config.yaml
arch: "vit"
model: "image classifier"
dataset: "rendered made-up planets"
train_examples: 195000
image_size: 32
crop_scale_min: 1
horizontal_flip: true
cutout: 0.25
targets: ["phase"]
num_classes: 4
norm: "layernorm"
norm_position: "pre"
activation: "geglu"
mlp_ratio: 4
head_dim: 64
fused_qkv: false
bias: "all"
qk_norm: false
layer_scale_init: 1.0
parallel_block: false
inner_norm: false
drop_path: 0.1
patch_size: [2, 2]
layers: 12
width: 192
positions: "conv"
pooling: "mean"
register_tokens: 2
loss: "cross_entropy"
init: "xavier_uniform"
residual_init: "none"
optimizer: "soap"
beta2: 0.999
lr: 0.002
beta1: 0.95
shampoo_beta: 0.95
eps: 1e-08
precondition_frequency: 25
max_precond_dim: 1024
one_sided: true
adamw_lr_other_params: 0.0016
grad_clip: 0.5
steps: 7500
batch_size: 64
epochs: 2.5
lr_schedule: "step"
warmup_steps: 150
weight_decay: 0.0
adamw_weight_decay_other_params: 0.05
Rows from block 7 of a small image classifier, named by matrix and row number. Rows with one number belong to one neuron. Each number is 128 + 32 x the weight over its row's rms, rounded and kept within 0 to 255. All counts start at 0. Numbers have three digits each.
After each neuron's rows are labels from the 100 images, of 14976, where the neuron reaches its largest size: "responds to" is what is common among them. Only what is clearly more common there than usual is listed. The data: rendered made-up planets.
# gate: MLP gate (model.blocks.7.mlp.gate.weight, 768x192), inputs 0-95
# fc1: MLP up (model.blocks.7.mlp.fc1.weight, 768x192), inputs 0-95
# fc2: MLP down (model.blocks.7.mlp.fc2.weight, 192x768, transposed), outputs 0-95

gate.399:048138159172149134160154131113103166152166136134161118086110187171134112117128053130126137173164143122140132124147093118088134172096058140120225119196121134138187069110109138129081138199160147156078138153108160161170113079137172079155124147122102115163154136119137104125145044152152094095
fc1.399:186091159135139089138121148161117139164155137088136072112107128119106141144090095091135088142073128156129149172138110142146133134147084159137185180211146154146161083129119135130115166182145162110146115138087176153120126090149116063152142160168165123143092131125167134125085085132110089081
fc2.399:109148145104163108116172143161160150118153129147113128142143134133065114108110170146123094104104111119132103132125185109117087126129171093096066105091119110108166111067124154132102102097162180143153126182110149096149115117117122112084135109093106124135143156136152101223158144165141165146
responds to: polar caps; full; lava world

gate.86:127111138143093082183095130128082114135120104121138082155089157131148129165181140095068184148092175103146126109109109081132135169087152105115122145183133156110107113078151171182093110117098075129159145143084108101164186174141105167129164076143064114105138136172171101146085107098112112171
fc1.86:154054137103179107131124168161095105119132177127197134074190171117156140086145174118150084131152124174096083093188102159146133149124174133122143136130102097168125186140117133082146085139133086141115147108110085090103109126100150136160096099085137150077086172143105117128066106105134151134
fc2.86:184095108117137147157112102150146131146111163149089121074160109126160182160116107104142159154129165113103133092099123169127116130091093129106149097130179134125105110125104177160085104071160109170141107131102131135117141118181156089165147071160075099144113126201109079114099117128156077145
responds to: half lit; cloud-covered world; cracked ice world

gate.449:163103134125156167122108197152141155133076179154080073117136111120130104097164103098124159143149148120150079090109126166098169150108130172135122138147147168097131172103128117145145047150141115137138067136077105149229144155097201110111166108167107116137053140143194128124136087111142112159
fc1.449:099096149107106180108095100115183115146120131102196110086063109141118148100141127151123148099146176174142161157200123158122060122116117144069110174077134176135148105152112114136120128110084163106117108112135144128119105098066120147128089144153128126184134127164092118149199132113128191150
fc2.449:162111157160130171138103091104163082121113207120101095119133123116094130184107144174085137187095076079135118205108100154136155130126089129127160115142117121182129099102068142139163129087128145158163066118108058149095135104095130099118146118155129117117112123083108121169143118087100149117
responds to: rings; gibbous

gate.620:168135107109127092112150093086106155124145172091129062100169139081170136132100106135089163063146130120102185140079167176194099128088163106154162167100137130121134110139107128127101155150132125155187063101137113130090124102132128120094156170142134196110105116129143200132154111123100082173
fc1.620:073160193126146140130133117154170150131107169117093119119118193087117099160106140092105094150108112157117075135101109163081149091114130150090093114079102125117182100120150086080178090160079146138092133160147133169106141108161118050167121055113197141163117114083106090136135147175106161127
fc2.620:152134140130115124119126094178130098158122132149116141141118061112150086160080109156125172134092134110162156119078145146075186191122134130123138145151103129124099087119105146180076138071162132149135111167054124123196115105129113159122142167114126108122110140111080153113120064100129139164
responds to: rings; full

gate.66:199067092128090078137159133100076084126134179123137168133133062155147143154173116163108188119145094159103150082129098105112156078118069097137138095097148164138135124090155113101074102112151095136124184172102126141147105133097143111191105106066098128144140147156223147146147097132107132146
fc1.66:179079083140106108145130140113133087154099105112078171127100079165169118162091090166090103063080109106095136064162149110102169103114140144126082080164150160169138152118162146107159108095128091100121109183177139083143161124067104094104084154085160114148161197111123120097118161153139187074
fc2.66:154125099141189116170132073095135174101162159121088120152145139112134107142134152122147108100143122117106076121132076096151150138117155098104207159133074149125163136081094174159082136114166116082075153147143111199114130137055176090098170170118136136089138134075142147080126134145162123138
responds to: rings; full; cracked ice world

gate.338:150105180137145125175169096121101124106104165146158112098150115144189146117192115166123190159094166115130115137100128114167126130124092105102127103118168082116115039154167120100092093230193116166142149157069110106140114117137140133116081140075142103139181132049086082108105136183113155129
fc1.338:104138162133094148078088184148126077092146182105132142111121146127087097138130122108167143089171169139139122123109159135140185168138176128167154138148131102116151121167095149161137124200171069085151150173109109143108162138087183112108079079142181048098131147112119140140094142149221198168
fc2.338:116185119130139113114126165092109182107152150096042073103112108123118109109140106106120185130154169152101115110127169177151198160116082104199152132090120172094140132183097168154111153111128124118114119117153162111142150062106099164092147117143167169102103127143149108092090140130106142095
responds to: glowing rim; half lit; cracked ice world; kind: cloud-covered world

gate.726:172076101081195159177146111167146152135132150123125100108128145105175106144173149119098136185135195123181121181171143123149069111110111145136156093174100095155108119119122165132159079153135110132125156168086156097123135140115141092117131116083116110149114147117079087086064059156154130147
fc1.726:113102123173153111166186194142124122076150118108132102153133058155104184168119123096107171114120099140111134112177106090143123140080101128195117139107138136149149119115141125098091110072084152131082127112095088116086146120132170166166146150100116125164158102144224076116159126118067135130
fc2.726:097082098083104171071169130097145126172170136125118110104146145095132130075142133148163146167098159111100095150087136166167090150121119171127122173151122134105106186192123133112060120168110114096118123085169141181137132161146170105128060138159149117080131163149113120103146171098206089150
responds to: crescent

gate.81:122156174198127093109201114162108151121193095177128123076099115121121137092120165145123125191097117097116125095120071071140134154101068073157077141098175118165117083127187120138139075129104141117109170139119064074181138104102171176131123102093101142158197084095193149099158101138110069158
fc1.81:090160103110134166081122074119101112152082127136074087127121099106162146140144129185171144121085077095088135145112065167106121143171176137160099135129074179078106127134111079106142106060140182213136116107104093117165138107155074195104144128149154146138144165103133153071093187102124132106
fc2.81:157133138112170147133066120090129110177131160121119122088113134105085145148120113182169091106130129132083090156130147129173127162160172139115169110085074134139144149136111123070151098128086146158129145153086147151144114125097076114185145119160159168181114135131115132163156198112187161104
responds to: cracked ice world; half lit

gate.246:139168141129112104170147108182180126148203134146131144146119081165112129121190075116144149177109124115081098142153082106155171157118100141084146138120110145130133120173124178135141107126107150124144183098146107124185181143173090131149176164119152145142123129136123172161157101096120097129
fc1.246:140089179127139066150149179142100101131100146057093112133129105149129148118117109092152140057143119087137152109097167167060134146158113100183119097129158161134148127083133136141095122151128135176148169162154109106076142163146139129101101099185092162082175138181119119099110121116065081124
fc2.246:129114126094155082131142137152149102110111104220119115119127079164169157128159072098119067163060119140087115048108198159139098095121109138126126094138117145116145187116152155138096128151118079159147180150166168151191128198134107174147153109113147158106099099151138095081142069100145127143
responds to: glowing rim; full; cratered rock

gate.454:141092108108185121093140142181077123180143141157145177164161111098056114143188137160116088169149116151109077091126080127128150123091107119105088096128104143065104095168145114066120083091134160162200152142124105136136082147118125128131111079101165124089084108150194126146101167067134133083
fc1.454:175068107169105124117127094109144139062116075164124140145155149140118170141113090125110111118092146100127063136054103187124164143094172135104145153110133116134148158104159168065163143097175196172115120106181093168123094195144132191124158143107102193100099147143162157177101109171182126093
fc2.454:088116156112150112103113164160126138072115133093103092090085104139125063160096164147121153066148150079144129063153119092135126083115178172149187169098132135056110103149097150138175190161131133067139112085086189145094112137034051116115123138096120130125148122100076142180141175131128102194
responds to: lava world; half lit

gate.193:103182190127148168143131125113107132170168060120133073102108156077113081179164164161146129082165175153122101141095164107181168151149159118155097097127085108169092109105164126160144149138089156141083101155114126133097138061102155078137070072172172117126078076140079108106152112176084130170
fc1.193:152154089129174158110136079097143060138074176160137148155101096110139130143190094118107116149084154092085144113147129151157124080161173066086084100153155135137162119096119159089083093073136103121180124124158124098176111125136143108143122184145138140106153115177143116177092170106124153048
fc2.193:130193146119131156098125103182156134104158112147127077103093140085151107148108169139157188125099156099081109124151153172188178101127125130109153120088166135143119151124129112094142124144108160133143165152121148124055152078099162084128127090122126144089074150140077091159117153112138089131
responds to: crescent; rings; cracked ice world

gate.106:097173129133150157160176099161092082123095188053129145113099103162164189190044145138121150183126138116178106089136147090149091103100146097089118115129098155163131111117074113093146179113111068076081108141102135133181124162136101135137141086099124205099147123076145182124135127059120142153
fc1.106:176095114181108099102120100170117077106154155129134161161164081172104126127163163161112101178088153109075167188120072107096147126094140086180166090159116129145099092094123149103055124124130180097128111136098098068102158143169184131156092092088102145209158135182149149102119136085131114071
fc2.106:126121096160155092138075146120105119085068100108145104116131162160129147111129160106132087110179129141164099111122214170165132083108159168133126153165148075099174118087103131108111117148179115113137159103059109124091092161092115161122090143115216183073129142128141141134189152110159085122
responds to: polar caps; cracked ice world

gate.486:116121076111117107122125107094150109098122219165158146155178109202132106128140104162182116149118123096148154126098114121186121100118087124163094162130116183089079034073080128089024097155098130095153164133094118128145102141106127111156153164127089187206125150165162102084060110160073105166
fc1.486:102074147091096149145116105179135080107171177094129090125124091178139081200129104088179137075164186151145167170109089101141140095122150082116097067145165097151169124114103109097160138182170107109171162140112113145083086168082187091129135100089128166155091179047129130099078155108149110168
fc2.486:146155101134094091091148078131106116105107186112110136120120163145117162113131121190123171175072116122060116089120102174094090142121141155148163115108100172143137126113077136102129115073077155149103109061116101083111137154191191144078135151173163088176172190125133175120097091148051175094
responds to: glowing rim; half lit

gate.374:188028144112119133074193086097111093162093109128136130162115131104093087102152114069122185096123116099115153139101111135118159149133163134122112108134094101122106067121100134088120066089108071151126157103061101176133122074135092164166139167135116150155152119090160161178141141099119151172
fc1.374:175098131110155194088111139179131166112078161159115126156132099114153149087085146101093122090136117077113082155135187117197147130119176123175129077099167105179135089152151072112145149096110134076175167098186170138154158098085163076129116078168114129110057112111156172158125128146124117101
fc2.374:136133147085074147149078161172072152046137136125100122131118103182189153171183089115149164111180145129122087147113154104125152169080137133173166119094123169113111152126082144139121149169104184135081128177134134154126051107142088144102136151156172083151102167108111187146135128100186123093
responds to: desert world

gate.223:122123139159146125129072146108148088084171132096081152122157119115158167166167111118078154116063177052099096128088150119151061141165109106119162134139162175104113155141099166120124100107109095189126163120090072168175101138169123077118093115141124098085107123093083124127138129132172076172
fc1.223:139106113084120133156117076170099089158104111172129128103127074141097110143175177111136085191175163121116157127158085084116124101097149102142123130136179072127151124177147135126100148156188141128174149151093117109119170179148129224130111123122118152098105149101185116199060109095166137142
fc2.223:157149128144108103105212126140153181116070094131107149132146083132121126075100137106181123102127142176142151127069106139135116098129104104107105144096136140168104125107186103096067090120076155140111102152104176100115096147106103133067108169160133113089131157114143163069110091190057120105
responds to: gibbous

gate.565:091138149171157118172139107132136192127134181161124166093113140110114069069118167105172110158137115107087170078145133135111174125120072133106098137153165151183100157116100137129087098153074060096069186124110160099200136141124116179132144139146162108080130170112054070056131066085145136146
fc1.565:136148135195133161133171158156137187165179134165124128081115174148119123178102110114090140095151129127160106154099158111161128191133085131070206121050106156153113125105136113088101116143121157148103149129111182140211097144091131137118203152104098097167110099118132129130168137065122090114
fc2.565:118123137164126120124142140120120152114079084114184156191145099071104133116137173104134156119083161166152155106130103113059120174176161175167122189188146051136109127107148098106109147113090174111116088140130154151133129118130111126117102165129154110114113123134145173131141061133107150162
responds to: gibbous; cracked ice world; cloud-covered world

gate.24:108117163170094127132154043154190168146156101112119150079053173153170129137158102136104139102119099167101090150176108063085181109131122141156101096137133128125107071108102130136140122157112073144068105155188114155164103147194125108217137097084104085169106100073070168104156146099093142156
fc1.24:150155128168146206147126078127138139078114135167129130130129081091151179154137177115166192109121073086170077155100118147144099100148135113157085113128111176118101137125109190137106147104157166149126122164129116138101136198090151099092114128163164104088159062111089144156160141181138190079
fc2.24:096126110091116126159138078116148133132146151163134113142185116161079133112091149147129172107119124205131124079147126095158124110113129115102105115143140197125146158143095154116119130141129081161105103141090134103093139135052163150133124091142160123124095144145109096205132132135131104158
responds to: full; cracked ice world

gate.179:047106137067158102148110120111118086086145146103102143137126145110094071100109143134138112106140130165151086052131128145109098131162153094166085129128125091115125123188152052172028121135130081114136113146135132145138176096068091168157086143126118106138144162121122128096155070116201139147
fc1.179:210156131099152138119111154107135145172092168084109153100186111166153192176118133098122153100140124169146124168069074117137139131075148105130142118118077153111151122118165130080097113178115147128170113130158094097148132177075119131117141187130088123069093161115141116134085121159136130103
fc2.179:202108153128107137109081100130135086096159105152082158083137170126115117070106152122160162149159121154067157108155115157088142093139145128091092147101118118136146117104119153114083113136142134097113122096176133116157153140154112091116118077094096107132177124172103138187150133081127135146
responds to: rings; full; cracked ice world; kind: cloud-covered world

gate.152:155127124146138174098214117141133157113129114160141150139079129116121117128153152072121140140180159183140094151120112068147158142131084209087164156165114108161055078149127071085138140096126127124134159132108082111146112093143109045187094106077131183131188114079060109141100119054112106123
fc1.152:173145101128145149165154166141130194109111103142128116173096165126090093098107066132127144151127110127107112178114125119148157121118149170092091132167066131202118138154157150119137095082059141153109157158135145146124106132147109124152178116139172180100092113134113093115121166066076123125
fc2.152:161151083124133156101174115154148146073166143132158156110100178095145085088158135143199159119134135157157182189150110148070120182113149110137192109144122118106127090086084131147212153083142187093122111170151137118090171093151088116132103069084147114164101182087147202132088128147076112106
responds to: full

gate.392:159122096155079164088116158090103107111167118104114141113106097078107087146102096152117151073093090113137122157121131154183088109109165157121155089112104118099157131134127119084132136141199158101120134160167107136186085149139057151087092088104138109140146095096134166120089161126179181143
fc1.392:081165092146083093112088070164122155175144176098160145126121178102132172149151176171148166117190193100154147068135126120164142145078110176101154080108131124121117114123087154143194099113160186083135073099121123189096086097141137121111166149121092105079143098122136138114138127088140133163
fc2.392:091083088135162140119091191113137076092120143120157156082141160110089158174121099130142121086117150142073114169087129124113116135182095082153090116136110135147163114117160158107144120145164177151185187129147130081106116101061174126144121066133147121137148153200062085144128139101122153137
responds to: full; moons: three

gate.439:078077135103141135167099153142149113162136159112100155108149158097142159131129094111184026177156151157164110084161157114087102123126075141100105035158116136106142121098064138113091111174100138084126172111106175141171136126129124079161090120107085099116119167140095086124101036143187127114
fc1.439:177113155113121140137116127153146168198154160157100124144131150116151153097134090146144066154146169141163162105184145110091095072124093220109135058126140138138128109116068151155125085169110184062092178143099176123141168158117105071154110119147119120123089156093089116062120077161151163109
fc2.439:169127100140117119117104117084144133125144084140215119200167103152068080113106168086086093086171091095133095123128151076140222119130129129124145166071145157152144134166133172166112099173091078128094134177119132122070115100128092129090187068101149144144149134121121161147144136114105117152
responds to: ocean world; half lit

gate.281:108138059056190086121108123116158069146078146117113107156159102178058104103188143146159108132126081073096141112133110158109079125134090127128117102128145178134159142171122066158071092074148128194183141099112123078095113127159157199151101175106164145124127100170136118076153101129089123070
fc1.281:101099135132166093125141127135152106088150074160137147110188102203076159069173074141073111165097140147103061200084128131107113157126095184127165165133100197131160133109156132135074128107109132124124141124127139122051071140170155188150180148137109140135129113138192163108118090156083074075
fc2.281:166147108135177115180099180137162150136121079133103147161108081169097093106153175110116160096170172143131175103146076161104126049095178148103123171113144132060099093134166136095133183096110108097085178151126162145148090090140141146101078126081158145094188112141118190157133141114162126107
responds to: lava world; rings

gate.426:165106065098118115101145167150095075147102137124108148068160127105122115169122171124196136138115108134156139124091091138147161186161128106109178133115157135139139129097102111068071138122161085130154134137049117134103171092150162127147090090121094154138106147159142106195098153133170112129
fc1.426:081111082132185100113132185173129161127085135131114111089168128127084160138146150140113135100140053119136138138097167195149182124139064097143155089099109152110121168085081161070155090110194129135144121145096086132124150164123129183119136133148176068068078155135146125139159158146097118147
fc2.426:122091150101100107140189145116106086119176144142091088136111111107156091105172132181148111101158109150167158114124141140165100049126150092152077143160125148112101156188165123163061098148077176085061130132153150148171153118182157148072124132113156092134125149163132162177142144173142183081
responds to: cloud-covered world

gate.233:087132138191088144109136200127154174124127168099126121108141131102143217079123114089126138124108174138083125145050111120148061126147126113105118196164151134157152082128144112165117157131117088147139153175088109138184144140180090175146071158084160178174092151123141083119117104153172154116
fc1.233:131123152162118111190139108121104112109143125083134128178122129177157180181112069068151151133085163108130171120117117103127065165119141118162138086122183106150169116074099114134061136104114178131152162108097143077127164107146132161160120109097034121137145081147164094142183138151149070130
fc2.233:141144091137166123143145103093178109151104118089134121130149152198192041166087166129097068152185195152144153132130083197133147080166152149121191112117191167102082174122066135090149104191097152104158084145080181135123118096070160108142142159091122126091114118095068112141177126111139144140
responds to: cracked ice world

gate.358:199135120146140169136141080110177075161201107123164111188155126183127081140119125140108095116089123127183121117138110151092103115106121175105087104170110133116088096120097145079130136049086127099143138117142135101180134153091064147137135175038089093134076153126151152133120061103174128129
fc1.358:106154129158150134081141138112152134126088111097098127111119102128124130170078152169090137076158062153136178091119152149111090172168126120100129147083070077119100151157128139152183113172147151160085027122146117091078149132141152102119154108211108147155156143105098112073133171097132155137
fc2.358:152128141143103152119199104078118158206078167161159064089183137102163128121114107102149099163156139163085126144127111165142083071118130149124127143143127175099134110068175137111078110095112059142161093102177084084180111141177193112076140168116174114155133053146159058084086087132121091096
responds to: ocean world; full

gate.756:155120133097123062216108131092087186106094099120155122095174115143141156187176106132135215135143148073176138184086103121180198111114135160124134075160106152090102073054165108105159082174181095175138091136078131134119160131168168132163169082120100154080127156117181138128156098149151070145
fc1.756:063118134078124122113121171137113154124136110175133219159153138170068110205121113120115144116145121101147111095110142117104190073096144146145114139178171159086155091049152121112135068117124093141142111122105109123168092157160166173196100134097174120087146119138108082160120155091120133142
fc2.756:157129118135121087135078135131090122115150133098108134105124145133143135107145166111117119086192133160109134140162117137126093139139135133153110146161155163164150158206123086141074132171089102089128154164137115146109128158132125126123096143129123102194167180111121137063098156149147113121
responds to: glowing rim; gibbous; cloud-covered world

gate.139:121100126122122186173087115093089118152121137115149125082153152061155076139124143121093115110167161107092148129114155152114159084086141164125084157119109096114125174196144111172122108144036142135169176145136105141112182119179090113107146130207155087132067132156183095066078142088191107135
fc1.139:177046130125130180137109153136114070108133125142148126117083055155088152118118173134114169146130108092134128113163067140129166145143089167151136153159054184156114116155133154157074081106054081179149131139123136139188146098162056185184154136123100117149100111111150132132126171081104091103
fc2.139:130201109180152117110147142075113140181138087091119059117165155149148111098145117180111099121108121172103110115124168154167125156117174103114104112096135149092149155112132116148155102172143127130082139122192152176138094222132190111107142119075143110108130129131145126121131153126162093148
responds to: ocean world; gibbous

gate.48:174145181114088111111153132147173142163122106100127081080194136128110090117127122085108126112116111105113089167190182129148117170082075123093136084165186111105122150126092104098077121155118055128083107113148157168181154139119150099173120177118082117115115105108089168102136129162082081163
fc1.48:135123126167109149085152110128194159112117165158125153124092146192111130103127093148167125162134098186138147136116143133098137111175085108159093172137164127084165109150102185175137068144102120136178076116116161145031177127105110099099060159148078114129109108110145164105153150089195093105
fc2.48:112142106162078182149149151117089165102185156123092137118126126190167122175122158131167173135152175126110124121158166118129110178100174111140183144172127121074113132128108123167138106106148104158142121118156067115107086112092197132111158121099122134109170112119116067092166122153118123070
responds to: ocean world; rings; gibbous

gate.307:180106121174138142112144134123127093212133121100078141126151096172104109144158145175139107068067049120102104081100132100073123092159130172121105104141119148071106178110165112138135093160168070144127111201155135123137084107124171138174083091135138138104131138096107122098159112142076099186
fc1.307:103104155127109157119109074153150085190148118141099122095145143192082145113068098094124146079079133108144134079209184121086121112157089078122130192112115105136188093154097167188110133161123059114124151171145097097126106136097154128116187152130145167155138119078105122147166113125111132098
fc2.307:102139093149176116155099088084126161106137131079097102135121152120180072139120082181123129109128120148178085114107165104124165149153163155089084155135120160158121071132144141170179093152117157141105079147131128131127144093061168090124065158152151100147115139206159170151067090156114129143
responds to: rings; gibbous

gate.114:130115121068107141137145150078092073120151112135090109138107159176164105162143125158145063115107086086153151079119139095128123196142198141102100105114137157075146125115142110093123100145167105129093080111136160148120087075072086129158148115103151116103201121085189110103132081168201118174
fc1.114:187112110167136125111119142125139205143094179090154129098142106100163165093117147100078151124175219177086100150123075131131107127094107139180128090109079104153081085143136178119162129134079161158095204137134106104138122175167185072139094146156100129154081097134163101121160097116131124105
fc2.114:151133103068159072124060101123106071100106131198125113167069165125196138133121064117131044069103138086150127150061153124083125149121180160092159142068147135078127104078139122107136156143176162073161137040145129153096103156054066095194124106132136143088140102114140101142151114091153111108
responds to: cracked ice world

gate.166:076166096105158101127057138148177117124213135156163150078110122070115107116159132122095121138145093107098159093159091085147222146113073115091138155126148147163078160142059102098094058175102090122073162153088188097108127115165127136171105145113168101160144161136131093130168116104140152123
fc1.166:194103126099083104133125099127081088113108112142109152187129101155101169140169182108111143117076164135119167133125076120111102062117141125149083111154127147141144127131149123162085165082074098110162118131158110125179150112137066175153079126118126130113137137135169113180160117118124109084
fc2.166:062124091110141135091127159120157055151109146132110102079092134117174131130141121149127080113170158125124115099109191173142117133107097088124118149129155187111156137123102157116106073112162131141151187150122129105134128173136157143148122136157119071165171123135104075112149143151139119098
responds to: lava world; half lit

gate.257:065116149173075090098087136114088119143129148137157172110202138092161084072115146094107107133093133108117095060077111148122118100128133121113088110117138121155178153136128084158111134079117157148118166150105189088123166138191154165171118046168135098173090140143120131128157112103120097132
fc1.257:189171164071124095142190053151126107123083115116077108169155152084135121125136149136057139097145219153162149182122212193135150173163126113122142130107126162101088063079167140128128132150166120119132148095163088168168144172076137121119132147111108085125209147116103090101130137121146138084
fc2.257:068112118112096145099145129155107143107125117173145106130102170085187122118140092087142183104157135100112163113105131172098169150091078131112162185178109100140111150160140127103065125105085100138130087176130174113098192133123124136114117126129168158186108106141094143130098119111127162154
responds to: rings; full; cratered rock

gate.699:094123103146141131143130067131188184115108142122136127121182154154083099127132139078082079130148098125098097110140114110150106078106151156064118129125171128163138064108088072117085100183126100159116146087143099078136142099134155095183090048116163148091120145086122152124084140095150168096
fc1.699:121136131103122160060136112169189135101081140149147123142181078119124050099123104163152102107084048089137145108152159180158119173129116092169189094119154136165140177114111118096160125108179143137067104114097135146144180119121146074176152133210124101169124134055084091115110182103145159140
fc2.699:115072159132107092140127108107148093143175177143179135117135159065132080123155156159137093086138061130146150152118148132115133197186214154158116114170138125112110113151119123103147126144117141113180186182118051163113148184174156141111142155134125148129126097139166162129090102140128138135
responds to: cloud-covered world

gate.424:094084158152131187160098179102105120108125172106114167156117096133155195127150123155070098101179183120159147085069084119119145136134155173164174099065158096116160148095172104140088090112146135146127187117126126096167162174170163141161131119112154175150128176102208161095174129117139092073
fc1.424:150124106130194105094147098184097135143125107097101143126128177122059106158173098106152092110124197086161121165070120154083126143145094142165123160129135070139074106101102075096234156066147098168113159159169070131135060118099152118062181086137119165085116167138099112183063141160101121147
fc2.424:060117140143101147084151147109138096093113136096118114125116078112191121106131117122119076147113119130126142103134107134105128094171065167123173121127094181094098139143178129157076133127178124127151125121099152139154151147115155096106157087178177151133088123176104134072091122102149137107
responds to: glowing rim; gibbous

gate.446:134148101087140161101061118115155106160140169158127170083161112107152084172178107153191111123071139100126114115070141176140159157158151144086110120182050091127183175138124141114171115112120175081142076153145142118099154180108164135086165156128161139107095095101059105126127071149111174162
fc1.446:187094114138172117141123122103154116159121155118121160107205154145146103086121097180134147107099104107086155105162170132148127106169094184120093115177085136139146111176101117151146078032183098152150097109152112143140148187084176150108138126121126141097058105111113122068093099073087113154
fc2.446:087145186113131138136121198095120096107083118142133148078142112137110074123085124102151142101144112127086136125169113086093128095144144151206087157125158137074106151193164100144168116136112125141131180109136195047110167090099115040117094084121129104133197094173071084172128136127153098137
responds to: crescent; cloud-covered world

gate.331:133133174151133143090094071131144093129164152147195132152143059109078100068194131114095112157095103111151135075121184131153154140111110120121079149156100144124126121182139105172148138176126089144112185140069114130163140127138090180163111082106132087184172168122095180109105072119106109088
fc1.331:118111102123110112080160165116127112156095081127152106152142112118173073143181117102137108153175087059152102173124137140181148144150166136119102110112123072156119204188076136119128147103123129069145122135128140093113113087157138094132161151164164155118088112146111097063107181148142087108
fc2.331:122168160147144111125132134091116128069096099113142136144164171089047093125136146122104110160168134154146119161140107178144112145141162089108111126109115039132085150124153155104187141112172118111070088105121105120142113119049104122107106165150074119092118135168146086148119128115134142109
responds to: half lit; cracked ice world; cloud-covered world

gate.118:103070149190124107154104102154062103126113101110072047151138155098137126083134151176097165148130101090115094064142117146131070144148158162158125137163113131191068163170157221160096113178115067075107133136136143176123132145163162136085106112121146104163091137110119148147146113124126130080
fc1.118:139088077198150109178129143126058140143129053070048073103121138145125076085123167128095174180110167102151113071197161150139142175087129106163107123128119116123108166194152139140146100127106088065094174129142102165069111101147120148080162128167130169149072103138173141117164159089143116130
fc2.118:124151115097168098071154132098193101141164120103143143117134148118135144077149120172138115081124090142115117176111129165078105190166093118166109097115162165083139102146105156171168120200137140159100132152135160153072113110093089052142135150106083139127141137104123101087176197159145159073
responds to: gibbous

gate.625:095105177200070112161143099112099143075091140128164116099186145137151139142119184090135075189162108085111163194152159210112097158117103097128144185081127153076131140164160205136075099173069114170128106079125137152050138121133128139128158155166144132173093080145156096147139172108156123098
fc1.625:082146162075164138123123070082038089132120114132116128126143138091099143160177119138098090178169136151157178169044183149119153086145176213130071145139103140146156122106120139193096119070181129191179132130103130129132184177112187145080170185112201112068130116132105139141115128162159171103
fc2.625:150167131131102170051107060127091100112154099123077149142173174130069155146118140103076097092104097144186126145085130092157140102117119134141159126141153121065092073076136153170129108137176139110075116188167137122136135165103131162166131127120102199150168129135179126136145151136117135175
responds to: half lit

gate.590:129047166173168151150135142178106136176148070130153162133109083137148105091149158106069133200097197099169145067117112131144081067150078134112074132179152135120125130083157126127171116114092130152187150148143114178105151125132134148191091117108160125149143077107174141134120135155092076180
fc1.590:222175141140113130188149146156084180115192087090052110092074108098143154147052113108068110109166123094110126113151103197156127111097127103123151128068164083169106117079170164146134168151191080102087119126147133141187140170137082088101132205150118124089113095119128165109130149109089130144
fc2.590:096095142142103124116070139111195142157122165091162187130111151165134122158162099114157134125096124124109133149153113096138109104196107129083094097144164133156128121108115152085123062108077111151155111095109108099109184092091127116129080114160090126094110086153182089085105134140100130067
responds to: half lit